From a checkpoint of a small audio captioner: encoder depths [18].
Rows from block 6 of the text decoder, named by matrix and row number. Rows with one number belong to one neuron. Each number is 50 + 15 x the weight over its row's rms, rounded and kept within 0 to 99. All counts start at 0. After the name is the row's rms in percent of the matrix's.
# fc1: MLP up (decoder.blocks.6.mlp.fc1.weight, 1280x320), inputs 240-319
# fc2: MLP down (decoder.blocks.6.mlp.fc2.weight, 320x1280, transposed), outputs 240-319
fc1.349 101:61 69 43 47 65 43 75 29 46 70 37 45 51 44 69 54 60 45 51 41 36 57 47 41 43 58 46 26 61 38 38 47 86 64 51 66 63 49 25 41 38 41 66 49 74 59 69 62 69 40 43 53 21 54 35 59 22 59 39 52 75 43 50 28 64 48 43 38 27 42 68 70 61 31 57 34 67 31 60 67
fc2.349 107:68 53 50 60 72 50 50 63 41 40 38 55 52 45 33 61 34 57 58 40 70 61 54 77 33 47 55 65 57 50 76 48 29 49 22 62 21 73 53 55 56 49 24 69 25 67 41 37 71 37 36 51 69 39 52 68 39 53 37 33 44 57 49 35 27 50 33 59 59 52 34 50 66 63 17 55 67 31 54 35
fc1.350 086:57 54 62 52 31 65 49 55 40 40 35 44 33 62 22 49 62 74 54 48 36 29 48 35 15 69 34 22 47 25 38 58 37 47 50 32 64 33 64 43 27 59 43 73 55 35 72 42 38 59 27 54 58 69 20 50 74 57 37 48 56 33 71 75 73 47 33 39 39 45 68 59 69 61 61 48 57 43 65 55
fc2.350 093:30 43 25 54 45 39 94 25 47 32 56 43 74 59 61 54 31 39 55 63 41 47 34 49 72 32 73 59 67 71 58 48 47 51 50 59 47 44 54 72 55 56 54 46 64 50 63 54 35 48 88 55 33 27 79 51 24 83 64 47 52 52 20 41 76 49 52 58 60 58 80 54 42 47 39 60 39 41 50 40
fc1.351 122:67 54 66 53 41 53 56 50 50 30 78 65 59 51 54 74 42 45 70 31 32 78 41 35 55 48 61 51 28 59 43 40 56 45 45 47 39 53 65 34 62 52 41 36 69 52 52 53 35 60 52 28 64 57 23 37 51 40 48 28 38 74 43 36 70 64 35 57 54 53 19 71 43 51 26 23 42 64 63 56
fc2.351 116:36 48 77 31 80 72 19 77 54 99 39 40 50 45 55 23 65 62 47 83 32 53 54 83 40 38 50 28 71 42 44 57 16 67 58 47 44 58 55 44 60 44 47 41 56 15 91 36 42 63 50 61 50 41 43 34 56 52 39 36 34 31 48 50 42 37 50 51 59 60 75 56 14 37 44 38 57 37 47 53
fc1.352 098:77 53 24 51 53 66 44 48 55 51 59 12 45 73 73 36 63 44 17 58 54 82 56 54 71 41 50 42 51 40 55 42 49 32 68 81 62 36 47 28 34 47 31 48 58 36 66 25 71 46 35 56 14 46 21 55 63 54 45 56 34 52 35 39 55 24 69 32 29 41 50 62 60 60 35 58 55 51 41 51
fc2.352 099:17 35 60 40 40 69 49 46 41 31 55 58 44 17 42 60 46 69 64 45 47 43 32 73 48 42 36 72 33 45 46 33 49 51 33 43 53 50 62 70 75 48 48 53 48 17 52 40 43 47 63 38 99 46 71 49 42 35 70 65 66 48 41 50 59 76 36 56 58 65 38 48 58 54 84 34 41 46 66 68
fc1.353 114:55 60 25 47 38 59 57 44 38 49 23 58 68 65 25 19 49 51 57 30 44 21 45 65 47 17 48 23 72 46 72 29 60 32 77 47 50 63 62 67 32 46 48 64 59 43 48 78 56 84 66 40 72 28 41 64 55 61 69 66 68 39 50 30 40 66 82 33 42 52 39 52 59 71 67 62 37 49 34 35
fc2.353 118:57 43 53 30 28 77 57 25 32 42 44 63 65 69 67 20 52 38 36 60 51 43 56 53 44 64 61 40 63 32 56 53 46 43 48 55 46 55 50 58 26 83 34 57 60 63 48 67 33 61 41 51 50 35 25 35 51 45 86 11 63 66 24 57 29 41 41 39 23 35 37 56 61 73 60 65 52 86 17 45
fc1.354 092:41 41 58 75 59 72 38 71 71 54 58 56 40 76 72 73 59 56 31 72 33 49 32 30 48 35 38 43 45 52 50 42 58 46 64 33 59 48 36 51 31 55 71 46 64 69 38 29 32 52 54 27 48 44 48 49 63 35 35 53 41 29 39 47 61 52 55 59 58 38 39 50 61 60 35 56 49 44 57 63
fc2.354 098:26 55 68 46 73 42 80 49 07 48 33 49 42 39 52 32 47 44 64 38 50 54 37 54 63 22 36 79 47 46 25 58 58 52 53 58 38 73 69 34 71 41 48 35 58 52 41 49 60 42 42 85 33 49 61 76 60 74 58 37 59 42 42 65 63 60 48 62 56 63 67 63 46 29 59 55 45 57 54 51
fc1.355 067:34 64 70 52 55 50 42 53 57 50 43 74 45 49 47 46 45 73 24 60 67 99 61 59 63 40 52 64 53 36 39 42 55 54 52 59 46 39 45 58 42 42 58 69 28 50 76 67 31 67 42 56 26 60 46 69 54 65 42 55 41 60 70 60 38 45 70 37 26 40 59 74 52 76 64 75 39 40 53 49
fc2.355 069:40 19 55 73 43 33 71 59 39 81 67 56 36 28 71 40 40 47 43 21 65 57 50 49 42 67 70 67 36 50 57 47 59 34 16 52 44 46 61 56 46 45 42 46 23 36 56 68 61 39 65 61 64 53 56 68 53 46 37 67 54 45 37 42 30 62 61 30 43 45 61 56 71 58 66 64 50 59 56 45
fc1.356 095:63 41 64 44 28 59 58 55 50 43 69 41 58 37 71 45 79 46 56 44 68 43 49 67 48 70 36 46 61 59 53 13 56 84 65 57 58 42 36 71 30 41 61 71 52 57 57 45 65 64 61 42 56 52 21 66 38 17 58 46 57 49 36 45 65 69 36 51 60 47 59 43 45 48 57 66 68 31 57 65
fc2.356 097:55 61 24 55 54 52 78 55 31 63 38 82 45 56 49 42 19 46 30 63 55 29 68 42 38 34 82 51 78 64 18 48 55 36 49 51 56 48 46 43 55 45 62 29 68 52 63 74 80 60 57 56 44 68 52 41 60 45 58 52 60 43 72 51 34 75 56 63 56 57 45 48 56 53 41 47 29 25 44 60
fc1.357 111:53 27 38 50 54 79 46 30 50 23 40 71 38 48 56 37 47 69 63 30 64 48 47 44 61 46 47 53 52 50 40 30 36 45 80 34 64 79 18 56 51 68 54 27 75 45 69 46 56 75 48 42 73 41 52 54 54 58 58 45 66 80 37 47 50 55 77 31 49 41 40 56 48 27 23 56 41 59 57 39
fc2.357 120:53 82 34 55 82 32 29 22 77 31 26 32 54 40 57 73 51 45 49 57 41 35 52 41 48 34 45 43 35 30 73 32 66 47 36 43 46 36 64 63 61 64 41 43 59 50 39 79 50 44 60 80 19 51 52 40 57 54 59 51 66 31 55 66 65 51 44 53 66 73 32 27 62 49 74 32 57 56 80 42
fc1.358 110:45 60 81 24 58 49 70 58 18 53 43 50 48 39 41 60 16 40 29 65 53 30 66 60 54 40 34 39 41 44 43 59 28 57 72 66 52 58 34 27 35 64 69 46 59 58 39 15 22 50 54 51 41 59 52 60 51 55 33 35 45 74 32 43 53 69 60 47 65 60 22 52 72 58 29 58 57 49 72 63
fc2.358 106:45 66 31 45 44 72 39 41 68 55 34 75 34 44 74 08 71 57 44 53 68 52 36 36 31 62 70 61 52 68 58 62 52 54 49 41 34 53 64 70 71 62 43 58 60 57 56 67 80 38 59 36 60 45 41 56 44 63 54 50 76 07 42 58 53 22 32 55 61 22 46 52 21 41 55 24 61 45 47 57
fc1.359 122:51 48 38 73 47 64 47 37 56 61 73 36 59 66 30 30 40 68 39 22 38 42 47 50 28 68 43 95 32 37 19 50 61 35 74 19 41 51 24 67 64 41 66 52 56 63 46 49 57 67 43 44 53 58 30 43 34 50 56 65 38 80 39 54 53 68 19 40 64 53 39 55 51 36 65 51 51 45 79 36
fc2.359 116:16 65 92 41 35 68 35 44 69 22 42 52 60 42 47 58 43 34 57 53 69 47 35 68 81 50 30 22 67 40 80 44 17 59 34 47 46 44 40 14 38 47 50 65 47 39 41 54 43 52 66 67 42 71 47 47 86 55 65 27 38 34 75 63 64 62 43 41 69 47 63 59 58 37 46 40 70 40 27 84
fc1.360 099:21 46 50 53 49 43 35 48 87 39 65 48 61 43 60 45 54 45 48 50 25 68 57 47 46 50 36 52 54 49 37 38 19 33 40 39 99 44 59 28 30 50 78 62 47 53 47 37 46 55 45 41 39 52 59 73 27 54 38 19 67 63 42 45 55 54 47 74 45 35 56 66 58 42 52 36 42 51 67 23
fc2.360 091:29 34 34 56 51 60 48 66 56 30 61 32 64 45 52 42 56 75 45 23 51 49 38 64 45 51 66 42 49 46 70 40 37 60 44 44 43 33 63 56 42 42 28 45 41 45 47 44 65 43 56 73 46 44 43 66 82 53 73 33 33 52 35 35 32 58 32 34 56 48 44 60 35 51 60 42 68 50 19 57
fc1.361 079:63 46 57 47 42 64 77 61 58 79 39 45 24 52 62 52 27 47 42 30 37 64 52 64 40 54 44 48 35 71 67 44 37 48 73 29 69 42 27 60 55 53 54 56 44 52 63 46 51 76 79 20 52 48 30 23 63 50 65 58 44 43 42 13 28 69 79 41 45 51 40 42 48 57 61 39 25 68 68 58
fc2.361 083:67 71 32 42 41 39 27 23 71 41 53 51 35 37 45 51 49 49 68 69 36 32 90 52 67 31 33 77 31 66 50 97 34 69 21 51 52 41 52 61 17 44 22 30 37 43 42 57 67 53 48 57 34 53 62 53 31 56 67 62 64 55 69 46 59 45 43 27 64 39 43 26 32 41 57 68 66 63 72 49
fc1.362 099:54 37 46 38 57 53 41 57 55 60 43 75 34 35 61 68 24 48 75 17 58 19 49 55 42 40 55 50 49 33 53 49 62 51 60 30 79 43 21 44 58 40 38 26 80 53 59 67 64 61 44 26 40 62 56 65 65 45 60 43 64 55 45 52 39 54 47 40 55 39 23 32 48 37 51 56 39 60 35 52
fc2.362 102:50 77 50 41 55 60 50 60 20 58 51 43 57 64 30 30 53 46 33 74 36 57 59 43 62 45 54 36 65 46 53 59 57 67 23 54 41 59 65 60 18 53 46 72 12 48 40 36 53 25 50 62 62 59 59 43 34 43 59 51 73 50 65 53 58 45 45 52 42 37 60 47 35 69 27 56 63 41 55 50
fc1.363 073:46 65 48 42 78 80 45 68 61 53 37 68 56 45 54 69 72 62 54 56 65 61 48 48 43 65 39 43 75 13 44 52 45 71 60 53 39 24 39 65 30 29 79 38 37 28 49 76 73 60 60 76 40 37 54 49 45 37 38 55 50 55 35 45 35 50 49 25 72 34 65 44 25 47 55 60 57 47 32 59
fc2.363 085:37 35 67 61 28 14 61 34 60 65 77 42 48 55 18 59 49 58 41 58 31 26 45 47 38 19 71 76 48 66 55 39 35 18 43 35 51 53 26 69 79 59 44 33 54 55 55 54 34 75 63 69 43 62 59 58 38 62 27 55 64 61 37 60 73 42 40 75 40 47 36 81 50 60 47 25 53 62 31 74
fc1.364 103:61 49 20 59 70 40 29 45 46 44 54 61 29 49 48 34 46 51 66 53 66 09 50 45 58 62 38 57 42 36 52 80 53 72 66 59 51 58 51 36 42 57 69 54 81 51 29 47 42 53 39 53 66 49 78 61 54 31 48 60 29 90 55 23 83 64 36 54 53 65 59 64 60 36 43 50 41 50 41 58
fc2.364 102:55 36 49 64 73 47 49 54 41 54 41 27 70 35 52 30 26 80 57 34 44 30 59 64 37 67 50 28 68 46 54 33 48 54 49 57 43 65 61 30 60 49 48 53 45 40 43 38 51 38 55 42 40 45 29 40 44 49 69 75 37 41 43 51 63 50 43 27 54 44 65 72 57 68 39 76 48 53 57 72
fc1.365 114:82 34 44 32 27 59 48 34 65 53 34 68 43 45 39 64 56 42 20 51 35 22 15 65 37 66 42 43 48 55 48 45 41 50 53 52 55 48 49 69 04 49 52 50 50 67 18 27 47 77 74 66 40 72 32 63 36 59 54 35 49 54 67 38 59 61 94 21 50 44 69 60 53 43 29 69 42 27 50 72
fc2.365 116:35 50 48 37 53 32 51 11 43 75 29 45 59 39 55 64 50 48 57 27 53 52 48 49 42 37 74 22 83 42 75 96 24 26 32 41 52 52 51 70 77 51 55 72 67 47 62 38 25 29 32 39 67 54 41 34 35 35 49 65 57 40 73 46 76 75 63 62 56 57 32 55 63 39 48 57 93 26 42 36
fc1.366 095:58 52 69 49 56 70 79 55 24 44 55 29 41 42 45 40 56 67 33 35 57 58 30 38 46 30 37 39 34 62 31 62 39 59 47 47 52 77 54 50 36 32 64 57 52 75 58 63 44 58 48 52 38 38 30 58 47 40 50 42 35 66 72 54 62 41 59 42 11 83 61 57 28 19 58 43 63 65 69 70
fc2.366 096:30 61 34 52 51 30 11 42 69 66 59 63 49 31 49 62 47 40 67 78 59 52 70 62 26 57 60 56 54 38 52 62 96 62 58 66 53 32 58 43 32 56 32 74 23 61 37 34 41 31 50 76 69 69 55 48 46 67 58 68 57 22 42 60 28 64 61 59 71 49 58 37 64 45 32 49 54 57 61 37
fc1.367 099:44 32 38 33 45 49 56 58 42 37 36 48 43 47 51 60 42 43 51 17 23 42 53 57 67 46 58 59 44 51 48 29 65 40 81 67 57 33 44 50 54 56 52 81 31 28 22 68 40 46 62 33 54 74 46 46 37 68 50 39 38 45 57 51 52 56 48 54 32 63 44 54 58 40 67 70 65 44 44 29
fc2.367 093:59 61 86 78 38 42 71 43 49 59 56 60 38 40 60 38 50 34 25 78 47 59 42 32 41 52 35 30 59 62 59 58 44 72 48 46 59 59 34 48 63 45 52 31 71 54 57 41 41 34 30 31 52 55 25 67 44 56 37 70 41 83 34 59 60 47 82 50 26 42 46 55 31 46 50 51 47 46 41 46
fc1.368 114:55 54 44 55 61 40 73 79 36 47 41 57 69 68 65 68 58 52 43 22 45 36 52 41 57 33 41 58 71 39 40 38 65 29 51 53 55 57 42 39 47 61 59 41 28 20 19 48 49 47 49 58 58 28 56 68 00 41 56 55 46 60 83 29 60 33 67 44 37 71 72 72 64 53 69 69 52 39 37 31
fc2.368 114:43 57 84 47 21 51 28 52 61 44 64 55 38 36 18 55 55 59 51 63 38 77 59 60 46 49 43 40 47 55 78 31 32 64 63 54 55 56 49 09 67 40 38 47 78 73 56 51 57 60 24 46 53 64 57 42 88 78 30 58 49 67 22 74 57 62 55 62 60 37 64 51 59 55 51 57 29 87 53 55